Rows from block 4 of a small CTC image transcriber, named by matrix and row number. Rows with one number belong to one channel. Each number is 128 + 24 x the weight over its row's rms, rounded and kept within 0 to 255. All counts start at 0. Numbers have three digits each.
After each channel's rows are labels from the 100 images, of 14976, where the channel reaches its highest value: "lies over" is the class under the peak. Only what is clearly more common there than usual is listed. The data: short English words printed on busy colour backdrops.
# convs0: first 3x3 conv, stride 2 (model.blocks.4.convs.0.weight, 128x64x3x3, each kernel summed), inputs 0-63
# convs1: second 3x3 conv (model.blocks.4.convs.1.weight, 128x128x3x3, transposed, each kernel summed), outputs 0-63

convs0.89:140121111129128127101151118095137113134109126135104148149093166145114114156196133149174111100120109133107124098181102128120083148111147121155118124135119160135176118113126110137120199145130108
convs1.89:149148179125159185077164110104119137130124158120135180143158168138085117093113104151130105103136165167139138100139146136122150160133133122149119106195105092154134125135126125154146141097152182
lies over: letter k

convs0.32:162081125148109099113124131101132099115167203084113104140136136139131119134148129117151162138156099149088123120123099106122117139102130198110109128154101149117105125104099128136133151121096126
convs1.32:119158135138087113086103111130087091136132088151114119133133119136094164088110065172095140123116139117108178112134109082126116111120169109110091095121136166125123133158099109144155123139146130
lies over: letter t

convs0.85:120132102147112110116121119138130118139120140121156142122120116041126111112120132110135147102119138151083116186150056117112107147155140123146119142148144129146107154110127074096122109124125174
convs1.85:099127124122090121141103118154097152130121066108112100114097103109116113126147116151132129134102162139116108179115107164165142111117165120108099142124149134114165129103162196091109098123119128
lies over: letter a

convs0.111:093131096160113119118131122084120069099121128121129136167102137148116097100140090130134136108145139105118179084092161127120108107154137136102141141134138127129132139102155117138135112144084058
convs1.111:123101155208157148150108115098101079119132184114142119094146089121099141137157116155101141172179133131129144125096106170135116108132139148124167110069186125098114123142127139099115110150137119
lies over: letter r

convs0.108:113137144150136127139113158130112098164149131141105115147070109170131120090139121117145130123112164132149123131111105108105141126140131074180174099108117154148132169146168140129132141076166114
convs1.108:141109125116156113129146113108157113146112112102164128105139139110145154117117123154101082162136114150100137118102118132123133095134109169123109152110141125157125077111129118145109115085103133
lies over: letter e

convs0.50:134143125110115121092119148135125090147141148172137125209084078119124094097139102126131151111121161096127130096126159120089142128157112111131126173137106130130096145170126151098108131116128133
convs1.50:131107127152179113164154140110177124110105132079126110092117067146125144128111155118106138123168155127085137131105162116087118153146122133113127093115137084137116136116119092127155131102078143
lies over: letter e

convs0.124:132138155152115127127153138126151121092118127127113114174063129139109101137108118153130116104094161139079126155135137128161125105115139096126135115082110124220137159130136128126129122101133094
convs1.124:119136158153174145100101131117177171129108149103162105139140162120119134140092126129128139136121165140120112132120051170138124135121101121121089096116121124132119119095178121080104141099098131
lies over: letter n

convs0.41:143103137160129147113160139150133108114122091121107127142112147126167081121138100118159143121121162074152118118136102147153103135083151114132095124143108116128159156108109130147148116067191109
convs1.41:148137117111131104112126176119173081143078139116108099156158134111113081137121173173137156152142137079121126103136148093115112126122129092129151141104124147157125141111118171155124118161137126
lies over: letter k

convs0.100:139143197108128141167094157112115122108131083135109131151111104150147114147137156163140150116126111111108098095146105124134174118148124113096126187154176143151143108099119135130140139095151143
convs1.100:115152138153123136136138148106181117150103089143057164139163173149181088163116119181132107118158114121156134129118125110138122117125095160102129130154091151123154103117137111155194121148049139
lies over: letter m

convs0.58:133155156137132141096140131114101115120121106156137132139137127129148116119116171181125157133145143144098128122088146121105118172104153139106164125073125134164125077164100130125200144123137155
convs1.58:106133125129098086100119133085106147173128127170061102101091122135124107129098098144097145095118116154109129161135115138094101138153121134102173123141147129125115121127094140101141136122151093
lies over: letter s

convs0.37:154130147133161093180114113082144104105143139132139140093175136118119109122111117117135124106105137152085158117139114130110066103122163112156113100116120149085104119149127101143136138115103185
convs1.37:122097104102105175130100163113101094105153110099111107107139118142191173172187149124171140111101088184105148119124116128145170073121102105134121096129136129138132169150152124119120122121116142
lies over: letter a

convs0.74:163137168130141149118174137116091120117116095125144114154098089157125141122160108095108100143131134144114168131126168123159133142080111147160077115124135109158163144151129110157136110108165091
convs1.74:134117094160106109137149112136172096126168112122074127124119123128132111107123099068150105162095118100106126113123118107106083056137093129102149151109112135098134158111138117125102120151123144
lies over: letter w

convs0.27:126144150148137140080155160116126138106144126081141125135096120102136094092100114114154147143130146108149139144152114105092152119130133084124111107138140105104151156108119134161097151127199071
convs1.27:126125072141127128105132143137141155130096120121165109072149168095164116164140145147103098127132167148117091105148160112118148137107110155136144163135141139094132131123173182192139147140126125
lies over: letter k

convs0.6:142137123135127095083075129126148150147126093134134123120119142107129110141103109143126141140152153132095109106162094142104121137104130115106094199105104142144128121098142127074112146198111120
convs1.6:146110142141151159120122112157153174129149140120110080088107117103091169179131083136131130123122155125109123104152095105163112117126093131149098132171113122108131125159168152194179121121155106
lies over: letter m